{"model": "CTC image transcriber", "dataset": "analogue clock faces", "train_examples": 97500, "image_size": 64, "crop_scale_min": 1, "horizontal_flip": false, "tokenizer": "char", "vocab_size": 15, "arch": "mlp_mixer", "norm": "layernorm", "norm_position": "pre", "hidden_act": "gelu", "mlp_ratio": 4, "parallel_block": false, "inner_norm": false, "patch_size": [4, 4], "conv_stem": false, "layers": 6, "width": 384, "init": "kaiming_normal", "residual_init": "zero_last", "optimizer": "muon", "muon_scale": "match_rms_adamw", "learning_rate": 0.0028, "momentum": 0.95, "nesterov": true, "orthogonalizer": "newton_schulz_5", "adamw_lr_other_params": 0.0024, "max_steps": 17000, "batch_size": 96, "epochs": 16.7, "lr_schedule": "cosine_restarts", "final_lr_fraction": 0, "warmup_steps": 1700, "weight_decay": 0.0, "adamw_weight_decay_other_params": 0.01}
Rows from block 3 of a small CTC image transcriber, named by matrix and row number. Rows with one number belong to one neuron. Each number is 500 + 40 x the weight over its row's rms, rounded and kept within 0 to 999. All counts start at 0. Numbers have three digits each.
Before each neuron's rows are labels from the 100 images, of 14976, where the neuron reaches its highest value: "colour at peak" is the nearest of a few named colours to the mean colour under the peak; "top examples" is what is common among them. Only what is clearly more common there than usual is listed. The data: analogue clock faces. In brackets: how many of the 100, against the usual share in percent.
# fc1: MLP up (model.blocks.3.mlp.fc1.weight, 1536x384), inputs 0-95
# fc2: MLP down (model.blocks.3.mlp.fc2.weight, 384x1536, transposed), outputs 0-95

colour at peak: brown (44 vs 18.8)
top examples: hour 8 (38 vs 8.2); hour 2 (26 vs 8.3)
fc1.710:551503436512552487502555454564439524442519436518505451471482391462511520534547534519572521459511540532556452507467497526500439514470496464536457518539528524519420478525506508425499528481500464482457475514541509528503536515447412439424513457496528490488454529533489474491503527514478458497
fc2.710:480482566479472486454448447486518399508499533522507498452570505485520516435448545488462427475419485466591462475533415474548527529527477492484516504478535428462479440553492526523534452500557547484522494466403500501577550523600392546577424558566472475472477521468481509537529478523443510511

colour at peak: brown (56 vs 18.8)
top examples: hour 10 (33 vs 8.5); hour 4 (31 vs 8.7); minute hand past 4 (27 vs 8.3); minutes: 20 to 24 (27 vs 8.3)
fc1.217:487529526520474531454507463470417492505576445582473429506543427508560470545507496503471479491429550486511511544490540450565553531461549540451491521447507576490517494534511475492534509497466580450524491429509476505411562449534440494561540457463461569558458513521503546512459496580474445556
fc2.217:512504495478473502496464478454459449610454464424578484469496467549470500514476454455470476541512551446497509539506570506548532424505422576521504428481610403549464539497495431540511518506481418476451555430547518531557504584469386558511559456455487466569545450514561511470528544612510441450

colour at peak: pink (48 vs 19)
top examples: minute hand past 12 (45 vs 8.1); minutes: 0 to 4 (45 vs 8.1); minute hand past 6 (25 vs 8.4); minutes: 30 to 34 (25 vs 8.4)
fc1.37:535582528418562447481555498463501476478456504506465531473463493528571514558393543506487421499484485476495523490526516486535492492505487478518521488412466446526574536475399486504497472465454513509467485530555525486521482466530481583510546493491549458494463532584484491514567491521525481496
fc2.37:520497518444570524485482523423588525466504537488506496545550563500445439507517531461513539509547463487448492598543501539444544472414483533479532467485520506498511471499505486463417533502442497490522558490473411503446466470419533531472472527503477502484472496521510529482552492559475497456

colour at peak: grey (62 vs 28.1)
top examples: minute hand past 7 (55 vs 8.1); minutes: 35 to 39 (55 vs 8.1); minute hand past 1 (41 vs 8.4); minutes: 5 to 9 (41 vs 8.4)
fc1.33:507513516476465513528554554517506525497477529599471526559403491402530500556525523465503530497428513505554512471508536462463468512463484448395467482456523496499568493576426489514479457562478449454562435434472518518523526373503496497515478457460466534437552509526493443486477544466529440559
fc2.33:430498481521525495558546485503482429496517516468507504439524497506509572526521542523528551471500466519517488501623513524508511473451498458622561437512493584488522478507463478479528551460532420470532519555478488531501452508487538523537488546536507442552492502471461451585489495548463504530

colour at peak: pink (39 vs 19); white (37 vs 12.8)
top examples: hour 11 (37 vs 8.2); minute hand past 6 (26 vs 8.4); minutes: 30 to 34 (26 vs 8.4)
fc1.108:444560558479471475479539539520502419430542518555558494445538526484534512551485484439454519527540511496501492511397551538531483528409546485531525471476425511508427487513522567532480494531519420521488474465556502510472520443494481564523501475527574465449479485469534519532610557515545467536
fc2.108:531446471517461481502456546422417520497512522504500495458426513490464504498527541442538527519516524450536516419520541501467575542533533451445522447506501533508491427519494463506535426506516548481426541483555508428496453590574510440512539539489466445518486521523513548488431471507443549460

colour at peak: black (30 vs 12.5)
top examples: minute hand past 6 (33 vs 8.4); minutes: 30 to 34 (33 vs 8.4)
fc1.643:512491446492462483514609482439491507444503471511460472545541532567519545507502502478481529509555545497470488469427531545409472535470547531409545517496495512548481533402499490497508512499483516473468493463522533535419482434496465504418449487522492552540531484527491520535525458510531526539
fc2.643:526523532478462479439442545482494547508501420557474461525526486496447534476516465513514456503516522545551504482474453479486461478475510444588505466497458536463493489558501543521474574544534491487526526521534440503430517478525504523470450463493565495490529460472472452457486510532467498486

colour at peak: brown (40 vs 18.8)
top examples: hour 8 (35 vs 8.2); minute hand past 2 (32 vs 8.5); minutes: 10 to 14 (32 vs 8.5); minute hand past 8 (26 vs 8.4)
fc1.184:503421457537495498452482480480465573453559455542454527498553503501430516444408510461564406501472491498467550451486528507435464502442501584554505478396525530550465528449516504520555448520535458511549522570465542486536511552441511532499498523478472537484521481602517455503432588513418448501
fc2.184:460547482481468517555482475506507480504440557573523480557538468548520516424492553481509547459548466476482488404561462540538499484506568473427515498462550525469486443509508530484516481442521486525493558487528547545464599504569487464456452523510563523473501522469539507411500506480505494519

colour at peak: pink (39 vs 19)
top examples: minute hand past 4 (42 vs 8.3); minutes: 20 to 24 (42 vs 8.3); hour 4 (41 vs 8.7)
fc1.723:504483436563465572512529492529559484524498514478402430483577482479427555475423464520462442509529524495556538469501466537575534495551465439486467517527493446501495444521447454546534525492450508498552484488507492575517529461452472432481495497492488513515482453477450467503436500476447534520
fc2.723:503493548477543463488465537462476545535515486509549490514555493520505488523511532493489573483454498502460464464483474510440487543400548504500512451497554520548471434502468543472531546504490449518519527509450532445475457544546519516486498558500473503529513546557487452509529464482549571535

colour at peak: grey (79 vs 28.1)
top examples: minute hand past 6 (66 vs 8.4); minutes: 30 to 34 (66 vs 8.4); minute hand past 12 (29 vs 8.1); minutes: 0 to 4 (29 vs 8.1)
fc1.41:456541469503524518487465449478419481524529453469465466512499575478477514548537520508489483519451475444460471514494495560524499470492498407507465440485544489520490455562395502538518498579549536493502534507448485440465455499500452533441570493540552515553520476520501528503553457483519553532
fc2.41:517427491417458506446491550454457521569488545502580492428518527436506541486488481475511560495572461596550509495556478486411557500544533547477463478466428452463596523521489462493449544540492533500527530486515456480452531440509501483444469434463471497516492505443481513501523434539507549444

colour at peak: white (33 vs 12.8)
top examples: minute hand past 11 (61 vs 8.2); minutes: 55 to 59 (61 vs 8.2); minute hand past 5 (38 vs 8.1); minutes: 25 to 29 (38 vs 8.1)
fc1.481:404455426603540476505529458531477539561474509419497469618520507499540547425504541508509492498482509499439474427532514495513528601452473497468525515530472454472479457500512570480475460526536526494491566548504561509518528534457495530568512551482461502446537467491527554586496540486472496499
fc2.481:527518501558480488518500477468473485490468409568490547442473510493491471500522476473491558571510441492531499535453447614530533480479533529463489508449507533435490435532501462443485579493475550549490481584518499486488508510520524479473520451514562564493528506503487486504516466542533552532

colour at peak: brown (62 vs 18.8)
top examples: hour 11 (48 vs 8.2); hour 5 (42 vs 8.3)
fc1.370:448545523511513506581544494619445431537501530474493500547493483529538499569507522458496484468543505463474479516562514448474519485448517440538463516541556554426492550532469519469551469447507489486567507493509526476501486412466410485481449526542503516512496462486483494518515524535539543461
fc2.370:517506455528449523526539565600506469506501476557485476533629432512431555589567578499363520488510477510539495489536402515537489465500566505500485551539554470510506484404467545487542514496515455545460498527453461515524505509481497522486550535515484491498487498478513471429477426500515481513

colour at peak: brown (61 vs 18.8)
top examples: hour 2 (26 vs 8.3)
fc1.31:482478481435438448448490522481494434418534481523511497565497527491469577501427497505574523559436497455519433532582542525475503522429521515505522555523496469482519451439512523530505505512551471507493515474533569535501498539410508544476427469514457539497494532534551489467454569489545526533
fc2.31:523487501480535534518477520531550440509555504504541567461565538584493467481488483496509551512471520500441507589477572446453514495529439597495544558584558504497533430498513481377460501512544517481472497480542442513471560517504455402450544501544486532499532534468570468562436497481485473460

colour at peak: pink (46 vs 19)
top examples: minute hand past 7 (36 vs 8.1); minutes: 35 to 39 (36 vs 8.1); minute hand past 6 (35 vs 8.4); minutes: 30 to 34 (35 vs 8.4)
fc1.68:478450503497577531497500433540430455551483510511470476520498570508489498539544496465463513449491457493486504524536503511478521543487555500554500528470468459504498542521513389449497450536417517500435575508536566564461488469544486523504522410454512545518610530531507521423504514487452547519
fc2.68:515558588456507533496496484499512529631462475479456547488487472525499545487456496442458427525535528601478517459513556496526504502547527535539505556551421528514478542588499533577471507464491500554512490503497481471460512473535468480504450484483541464486494454491499472487508501457497497485

colour at peak: pink (41 vs 19)
top examples: minute hand past 11 (30 vs 8.2); minutes: 55 to 59 (30 vs 8.2); minute hand past 12 (25 vs 8.1); minutes: 0 to 4 (25 vs 8.1)
fc1.614:418478545512578499530411487518471427525509489515524548498457507436470508552524603503475490550524427544453477504555549564509471532487506456491446546573491512503432512484486511478507508490446467511577441536521557589493480468456517466538459441482531518548484480535517468510490528476588522512
fc2.614:491543486467502496544522593521481552497501491480533464454510522522541560481495527490542487535508522517494485488424456498497560478459443511520520550513564512452569529488494584454480477462573486473506476531547511564493517458467459557553483487515461515495501510476506465490461452510525483527

colour at peak: pink (42 vs 19)
top examples: dark face (92 vs 34.9); hour 7 (46 vs 8.5)
fc1.369:440528656474565481513513497468456519494425484484567399537452439535484517565496429549484527537465399512437434460478546484552513496595467559441441471506507494501529528534529446451556492475565489473518487452505492513485550510527431464481507435505606531492529559486545438497536522532478491482
fc2.369:456445433415467441467446495570595528528512475520483550447524540507459467524501504529547431432512547535547452529465533457454551512557522504546495539556559476464446455527491439501469388572500514427517506503517486477498481521538488554559463544538409440529507446546492485468514568535474511508

colour at peak: white (44 vs 12.8)
top examples: minute hand past 5 (33 vs 8.1); minutes: 25 to 29 (33 vs 8.1)
fc1.401:511564494500564541512536542508518537476577497530484515341471512547489532532493454443477507442512432473499513509518452469482468451495519434464529531477414546500532515494480428471480510450519472480532488483535431500453445428482497508505516556484447488532497423405508501523450519530581588535
fc2.401:422500531500534546549466521497540503512445504504420525433513506513600498529563468513524480474574535447548523516502518446467515476502476487579557524567443558459480518405478503480519490525447491446416569483523571479446534454508514480501444483450522550520445500521521477476496469512468411453

colour at peak: grey (80 vs 28.1)
top examples: dark face (64 vs 34.9); minute hand past 11 (55 vs 8.2); minutes: 55 to 59 (55 vs 8.2); minute hand past 5 (42 vs 8.1)
fc1.14:445516477535514532553496519524462432446471467558571518535516521503584506474462462450437580507498526572482487506488511525488505527531479453515470539469474475430552488557429520593364559530518429464565468432527473401512519497497552474561508517480490436507478452589480526506466540554443480483
fc2.14:519537478538497516575550528533466512513544486549531537484515516488485535537489471552501454545447491504505496465561398538479457538472538449508471519539482444500525453510520430505511501505465501544577509486540508367549582508400448542481474509473514570523505556492524495476479429486531480502

colour at peak: grey (82 vs 28.1)
top examples: minute hand past 5 (54 vs 8.1); minutes: 25 to 29 (54 vs 8.1); minute hand past 11 (38 vs 8.2); minutes: 55 to 59 (38 vs 8.2)
fc1.592:457514493548556508543521529580462512495458550509513484505443517543623425483485519522526437506525497448497477406492435456490462493591507541487505572557513536413589387549489541520546533388471559519494498533494519549455460477487528471547516515530436486465421523531421513551395460539489506445
fc2.592:485399485496505521551533551499503536466493551506555419528518556463505485481531512459483458483515518547458510472542438566536531468425483445423515504541511523514447496531424447491483404554481525478476486499507438424495504521445427491575578531422504507465452455574504491463453511525515517432

colour at peak: grey (57 vs 28.1)
top examples: minute hand past 12 (26 vs 8.1); minutes: 0 to 4 (26 vs 8.1)
fc1.618:563495492599463485455500483530487532499506506520548491519476473534532507532464479448573554497564537462503462526468443510454439451452493475493464488559447545543453576440552509479463557511461502528523468413471479488580481471476456469455541475473565541505503471498494568499519508525529569511
fc2.618:471426484515501478554552525562447446517552538495486483493482518531494466498525484441497467463476529556516507505545587468488462515565502535514483476556493427448582483540488549530481456504441492492547485517459548509472517478509560497539478479493434489521537534471496444382474430456490527544

colour at peak: brown (41 vs 18.8)
top examples: dark face (66 vs 34.9); minute hand past 9 (31 vs 8.6); minutes: 45 to 49 (31 vs 8.6)
fc1.181:548519509429473495530491497496488484556516449490469498526502492443482471530490529535572451485536522548529490488475535547443503459502445515468540476553497491434558481447533492495549477485587536534500493509561550495496436399436552553516480529540507457516480484514484543611443470539534556584
fc2.181:432562540519548521513509468492504447549485532496553478544508514507582488485507488521469610484524575450461484480522498485501480502455567468595452494486493500486525478486463496499538486527391416551519510455453524533451489500533495557522520470471460436535458466490426493535488545445486481511

colour at peak: brown (41 vs 18.8)
top examples: hour 1 (37 vs 8.3)
fc1.537:567513490550454452493597536507548536498480401556500485482460557501468563486523451464530469475506447525553423437458468520544482475484533495447510480480497614503533550481540447449491474418444454479528510531488526543522494514481570529475470464458489523433528520469535504521438450547538484578
fc2.537:483467580510471487542579516419446438339499487446511448499533440554543495439432531404571487512502527559502439467521485432433458484514490506564536546535518524479491521522480459511521482494593513528547504535485495544502529533475547458490483459499460400520529528580515540514536472483456571504

colour at peak: pink (45 vs 19)
top examples: minute hand past 11 (70 vs 8.2); minutes: 55 to 59 (70 vs 8.2)
fc1.49:509542501456456514428519543551552532485459500527534491510630475519470509546468530491468455535482392514518516519492516521563517444484446478457517483528485532422525512376510586489505578497450433456559548500495555467510497428508506476517518485505546481499489552499540467558558554445459514506
fc2.49:506459542513406483456453446494505481486540443451530535520512484544500501491493560448476533524528496486528477582518530546476507548505515475474551524538480525496441495435568524473542517459571458420495497526533511552591494498504465460479602483428515497510488493471485530583482513533529495513

colour at peak: brown (42 vs 18.8)
top examples: minute hand past 6 (28 vs 8.4); minutes: 30 to 34 (28 vs 8.4)
fc1.233:512473497470476456524588479463571437571494527470489502520435455536454455459473551437532509446538539540582499466435537480533505583519463498493459496460463481520526539544450490581500540471520460561493567453534530545513454425570500485467551516503586494550511542454478465473495493434552505532
fc2.233:531497537431539551528495533478541469518528409522517538499485462473564499493501416526464489548355523508415493551526461500503496506543526468492534452468535549500531514440460557463422491431446507625570412539463489482493478513512552469552501472479491541505454491550511455524549551444445506483

colour at peak: grey (75 vs 28.1)
top examples: minute hand past 7 (27 vs 8.1); minutes: 35 to 39 (27 vs 8.1)
fc1.477:500443575512539519550561500526545540515536457486513535491492488482521550455556511508530531459491513524447552533492482546496537486531443486479517491559526446504534501549468466422440405420501494501558513528479530573467480517431488469560507460413470430492490441477508513453538513497481507587
fc2.477:468502472476491495519481521546567547487494557452515492546446521521533426485453477520493551532468460483488456500454492477533519443480510495507464536538413523533519501451445558465452497515530507473507474526521447510480518531452454439446517540466590450497478506509486521533488529523538519527

colour at peak: grey (68 vs 28.1)
top examples: minute hand past 11 (41 vs 8.2); minutes: 55 to 59 (41 vs 8.2); hour 5 (28 vs 8.3)
fc1.647:461473536558572440459506514513522549440485510514547564551479559596583488479499518492509440507508487488521465457498456547501558519384558483539507501436448486547489492517517469449506460439442436488526497530535456470519521546581517551494436412453494559498508479560437581540419441483545526541
fc2.647:421432469494501534517537488519408448439499523490456447475477562432456536500478510552504492482465452549477416506498530555577449496443494542531546555430532530526430584430519506469455606477523525458527533517504396548527452411516520528512495527566472397507487482497448447600491527538456476422

colour at peak: pink (41 vs 19)
top examples: minute hand past 4 (52 vs 8.3); minutes: 20 to 24 (52 vs 8.3); minute hand past 10 (48 vs 8.4); minutes: 50 to 54 (48 vs 8.4)
fc1.76:442495508479471545497585570387513496517468552455487477519483526499550482524515382518549458498462426514563495477542513501516516467467550519457557523564493572496407494541457509499487507442462490462522519488504556514481477483538437531506463545514447572482544506492449475442511437517537507509
fc2.76:509469593497511509459500495490503441464513463477516445438518505434460489431478535552465512510501489546532493536512583527513445549516476532518425510469476525489500504505447485504494474494504539513516494501474538504525521492454481474523466492508463450510463507486553539540492537521536495416

colour at peak: brown (43 vs 18.8)
top examples: minute hand past 4 (49 vs 8.3); minutes: 20 to 24 (49 vs 8.3); hour 10 (28 vs 8.5)
fc1.105:462424472545459424506499435459514567508522432517483523505482475490450489483486449434585555493447558535493482554439503500465543528584474449498486469530542525537536487525490509486609553558482494473504522508507470476521508529547488514481563465443434507497459444450463490547502513514498523519
fc2.105:419497476463561507454454499501527525580426523518493504494524499478468384521478472629459513475464511531494481501451501479561407517509507572458452479449551469533446512546506553490428501488479526440479521556458509511453535559476478479491545471613496468507491471475565439542538495487538466480

colour at peak: white (41 vs 12.8)
top examples: minute hand past 6 (92 vs 8.4); minutes: 30 to 34 (92 vs 8.4)
fc1.432:549470447556446568511560499437511407505491499578469575440506505493463430512439496487460445461461468491584564537516462472445550518564499533533633527480513464543498513519532434541530496493536450459556510468510440510499514493425469519482442545523547489477524526419511496455520464563572470503
fc2.432:458479556428463522531526523496490451538511476530480409527522483479547557457536486446493492505559484498517408515511489516584469515438459470527511493542472475465584546470435489466511541571500594520558466451477484461445479462457550504594523487485488497557460470573509496485570501499509523491

colour at peak: brown (46 vs 18.8)
top examples: minute hand past 10 (54 vs 8.4); minutes: 50 to 54 (54 vs 8.4)
fc1.333:534613599527488511525546492425422483425518460477571456501527497479443506506535469539532452477434468511511469555506461462468592419523536489498567502479506504512572488486438505500541471522567520518516553493476520534491514459542451525487468516553469529471516519495505474490525512522576538507
fc2.333:508488527468512531459478566593496551529548505498530503500536480577509549508441505421546518480468477478528470512506524529520515508501492543466477528436532561485468514461526461510493534497535451492421511523584489504523549490529552505497492516486505532533506483492462508519537436556496529489

colour at peak: white (33 vs 12.8)
top examples: minute hand past 6 (31 vs 8.4); minutes: 30 to 34 (31 vs 8.4)
fc1.135:550515511464463547430499438443503582493486490497482536546467540510561461470498539460491427505483509437531423498564529541495501503538510487502589531562529573522473466516438489529438476489515498498464515455434488466442414518493468555449481439480570480650498427467508541536528447475513529495
fc2.135:451486532550461477542518517460588510526451497582550440484456494507480468529461469429502451542504515544560451516484534520468476536413480503493529479513552492460552511444521525516571443535450575494507458483482490466473440478514559466508542526527481506519452432455464521499517531479445488506

colour at peak: grey (74 vs 28.1)
top examples: minute hand past 6 (50 vs 8.4); minutes: 30 to 34 (50 vs 8.4); minute hand past 12 (46 vs 8.1); minutes: 0 to 4 (46 vs 8.1)
fc1.720:534450426583523510486465509398441509521480524507486487473462521467482503552409486538511407481530547528531534432521505507463428467448495460446496519504447496423539601519467432464477531489584472455469442476458522454505499559497477536476450549415588503498462475506478479519517500537514550521
fc2.720:512417433498527470486508517486499387418499493557492511489458460495540416553454484462480454505501449485474493506504489424556475463469465419514472460517522491461532523472511485484525479486534591493525520466485464432481516550554501464512497471576508426522544491526467496567514483486500550506

colour at peak: grey (75 vs 28.1)
top examples: minute hand past 5 (51 vs 8.1); minutes: 25 to 29 (51 vs 8.1); minute hand past 11 (44 vs 8.2); minutes: 55 to 59 (44 vs 8.2)
fc1.61:475533461473527447504502486492484495495453465574503413505559483582435519508462473518500474557500503540591515428477416495558466442564538503512478548506534522535476529445456499495532514485510442501578543545509465490481451433442465469481490485506455502478500516546476461527499458461503494524
fc2.61:514429521500453512458482464511544436544472490519525491499497523448539452546482472471492520539474535573419478476476549452494534511461472531549434504487390501467551501562424473463514464517509521543506475508543464518588485475518565475461520568470602541488450529451516493458488551477524485530

colour at peak: pink (47 vs 19); white (40 vs 12.8)
top examples: minute hand past 11 (39 vs 8.2); minutes: 55 to 59 (39 vs 8.2)
fc1.642:428508535495531483505461472525471388563484448483511504508478553533495462562518490481533508537554486469500482427410481456501525602481522530542508438424512507570523466508460515475409486554439456540542449469533502524492453511489512517454432507575507426496477473504461477441595468451498439466
fc2.642:582480571508484474466515536519438455556483511488501504433478494465477553532472503516463512521543547515501544517574500509481529460503509511496482536508490589497509419530459451491513555465502503559518490518518495474509442549496464485500550509451395483563477467471568540544544471557528498456

colour at peak: white (45 vs 12.8)
top examples: minute hand past 7 (30 vs 8.1); minutes: 35 to 39 (30 vs 8.1)
fc1.107:477452490587448449500487472533520507446516471511474500457555475498489515517455439585502481496466513530475448498481481493513488593525492480508525453487463509469569522530499533466517451509496488509496491478489492482570432494564442446518557554497543492441489459440469580487428584535526506510
fc2.107:476495476541478487529496483473483550490552522433502525455450514464503478456501573468494562488526453538545515412504523492516530446502535547509550487526540557527429539479530444441569583489496519555493507484422540527459442467459520480478492455534479494475497529564531509555477505462526473473

colour at peak: grey (76 vs 28.1)
top examples: minute hand past 2 (46 vs 8.5); minutes: 10 to 14 (46 vs 8.5); minute hand past 8 (35 vs 8.4); minutes: 40 to 44 (35 vs 8.4)
fc1.397:454482519504518505520521510517520525503522469487535468462457508540532442457482547469520503586506528485513468481527505461428491489500459524508512524498496567501468466499572599485463485488524515603558510543534610498465478379492471498540485472453446442531487552526512476577443532457463534469
fc2.397:530445493494492544462485483496517489471431489561407597480470398500472565519524523527552551508463490476511477498551465476518516536535492472364510521484499412450560496572493495480505469476529489460486450508495491473502520506458458441511569537481539513428459506540506495495512506462474476544

colour at peak: white (36 vs 12.8)
top examples: minute hand past 5 (73 vs 8.1); minutes: 25 to 29 (73 vs 8.1); minute hand past 11 (26 vs 8.2); minutes: 55 to 59 (26 vs 8.2)
fc1.499:511599476464504561481446481533493417427476476490506492522604501481448512554538537496456528600465504499509515479484458477522530441522482485581476429476434495471455586464479459490471495545422537475475406461519481479486556472497487474468411519469513458473612446450555456493535523516452506474
fc2.499:526491598508494521510413543506529492523555515500583530518455489561517521427476532505512494492461522497472468480477453442470449505506494504504507594541510499492542481576506505455538495470532449542449431529609430491499475534495502490487527504589523512477517548455422494510544474471489632487

colour at peak: grey (89 vs 28.1)
top examples: minute hand past 2 (49 vs 8.5); minutes: 10 to 14 (49 vs 8.5); minute hand past 8 (35 vs 8.4); minutes: 40 to 44 (35 vs 8.4)
fc1.497:554525467446517545466542482530507545486426499481447459462447523445464459553489492478439480476480511512547468462515459496517546457503478512514569463448500593505607498476481481470465499510534516520536516545580503545493543606518421499438485508466460470463496577560497533431504490553516485508
fc2.497:478525556558521440456446470524481391472551456440473442476491509440549498530487479479521461516478497532533445528477491464473423479518533542548500554476537468510461532427462510537539523451425556495511534505483504526530446457523502483457450522512475464537586467458464427560453504550471510456

colour at peak: white (42 vs 12.8)
top examples: hour 6 (50 vs 8.1); minute hand past 1 (30 vs 8.4); minutes: 5 to 9 (30 vs 8.4); hour 5 (27 vs 8.3)
fc1.248:439511498431539549520438529562494474518450518461461465403567517521505459513515543490484494456500450457487509536526433489500477544475521511447451478494474478511464493490466574504516576569549478450426492450473563508470516541471474533456527462474485501478493478553522483470513456519491520407
fc2.248:508483563463578456471436493461466542528492508559558492444497473460523551503530537516603494506484497493492479504521504509488485511518494534583562547501491497522522455479503443533461537473516463455581446510516499547586592560462531593566545484529546514476490497480562406499490441470534503432

colour at peak: black (30 vs 12.5)
top examples: dark face (64 vs 34.9)
fc1.501:505460493485512536537510491505496474499580474447444515467550443452517562466507473450537474546516493483513526563584536525507528497491483408507523517520445441523555521462504494555487453431515531472527487500544542533519480424466604535541499525497521503515484504417454507508504488479509496488
fc2.501:506504485521464461463474508498495460464436474502521579534480467479574562490405487505477467498515595443472440521439500506451534471441483543623512504490489505579393450501498444546430514558568477534478450440535460535451493490515463478447502487448466488529473400432534517507460505484483574495

colour at peak: grey (62 vs 28.1)
top examples: minute hand past 5 (41 vs 8.1); minutes: 25 to 29 (41 vs 8.1); minute hand past 11 (26 vs 8.2); minutes: 55 to 59 (26 vs 8.2)
fc1.655:527485457532595524494475504523558523543483531504486518500522456499489471503544566471483481539546471534445472452482444541518430603461476555545499500569499486522456468506459523529426551510518570528475486495503500480533435538433527567521523525538457532445480536508494496479501541550523525508
fc2.655:517447536477489516438453481557560483515546495506524525530447427481536460514528545516537455433529489503517458531515477474435511488498451485475453598547511540449498454460489464473383478503497539584443471490533499480505513490513478577483506567472424484455441501471541539474463485565473522503

colour at peak: grey (64 vs 28.1)
top examples: four ticks (79 vs 24.7)
fc1.185:534481460557610508472543508556452438513520445549509544519499526465516516483449462451488483450545507451488490546514565481494547464513544518518531529492462568432431537514571464486426480425470490462527526508496511479494494493487493460507532478439530403519519502519598491486492445497522451454
fc2.185:542559524535463530437490451507453491526495500478542578480558385431547507460558491582543508501458502589502472490524486452495497507532539490518516544489514544479482453508557531481548486378462502478567505460495497476515502468500467475481463499527525515540494537453548643495530527533439523518

colour at peak: black (38 vs 12.5)
top examples: minute hand past 6 (46 vs 8.4); minutes: 30 to 34 (46 vs 8.4); minute hand past 12 (42 vs 8.1); minutes: 0 to 4 (42 vs 8.1)
fc1.640:573506557448535490518533455535564398516507516526455468479465495445484535506472550501488500446483453464445569572499440478502541504508419525468502462430544578477560549483466475542491482478493499423472573522533510554581451482425490583523550526531502479482473461524522554529488547392511436494
fc2.640:517493539515452519541472431416457514542435514493485508476558516526516521438499488521504482480499541472497536452496498451508478436507544543486510532484459459553556526483463468577507524468461490516527487463489510517449613480482457467526498538534496464482503505547482451427533504537457499418

colour at peak: grey (63 vs 28.1)
top examples: minute hand past 12 (38 vs 8.1); minutes: 0 to 4 (38 vs 8.1); minute hand past 6 (29 vs 8.4); minutes: 30 to 34 (29 vs 8.4)
fc1.310:528428549464455494534456518545498539420480575498494461500484546515514517529489481465489480504531493403572442499478501495489411473450578566553488544435542493511486547489534526456528523576553531561478444470459511593556504514490517472500482469456495508441531530491546504521492567503494473449
fc2.310:510531559530526519532523514506463515520469464508599391487526413487497537492462513490507464482527498469450498413487547442483614472545508501502477466581516429469492566473471467503432522477454530497491470510536429526504458503547520431490531529454459493536464484492517504536491492429450538479

colour at peak: brown (40 vs 18.8)
top examples: minute hand past 6 (29 vs 8.4); minutes: 30 to 34 (29 vs 8.4); minute hand past 12 (28 vs 8.1); minutes: 0 to 4 (28 vs 8.1)
fc1.190:539501493476561465414483484501533518476472437473508514494513548535410478515521526426459466505573546559418475538459471475520478461484536449455508432424484547572493571578495499463468481474599531532487526479580523505529531575479558548478479467454433448530433462489425486511534538519580525505
fc2.190:547468515524526600559478437467499502481501506462477495465513555494503444461497536558496542489511499472536519525533555482548459447497522497514497560479549506550516539495500513422427491529463481525537512523550556511521442502463508566515487508580496556516474537471455495542481484470512515483

colour at peak: brown (47 vs 18.8)
top examples: dark face (65 vs 34.9); hour 7 (28 vs 8.5)
fc1.714:573552483529542578475492560487491458524534505524527428467453441474450460508488476484468499452515530546471419495491499535496496588516494532477496542509488566556468488437540461584464571516473469500537498399446472492493475521568527492493555511496446500511532472515507462521536550471474576492
fc2.714:545548469539476484507438480534554492459506451529499482463518521535561504424554485517550490541429530450504532459553468489481426542511424479534510525478473506577521519504529551527516396506525524578561489504489491470507547502454494574477464506457567531502527530509503535470459481508520492573

colour at peak: white (45 vs 12.8)
top examples: minute hand past 5 (38 vs 8.1); minute hand past 11 (38 vs 8.2); minutes: 25 to 29 (38 vs 8.1); minutes: 55 to 59 (38 vs 8.2)
fc1.457:427465542507531534500410539501500452564494479496432502488533472491513566520457454507455498444505411494475452424537526443428533542556482463508501526475450497450460512532549522545503466487476472543576435483426483464542459503534427583491444424512456580504529584480492466529444535512475491468
fc2.457:565500492430444450527496456507476457525474507413598503439449382530449484517539488498533507507488588466473537525520490549510480535536492471407535454506501534489469515474509506561525488461508512527460501413482505401581541517584513494528503539547551429487487538512485460541573495554524465493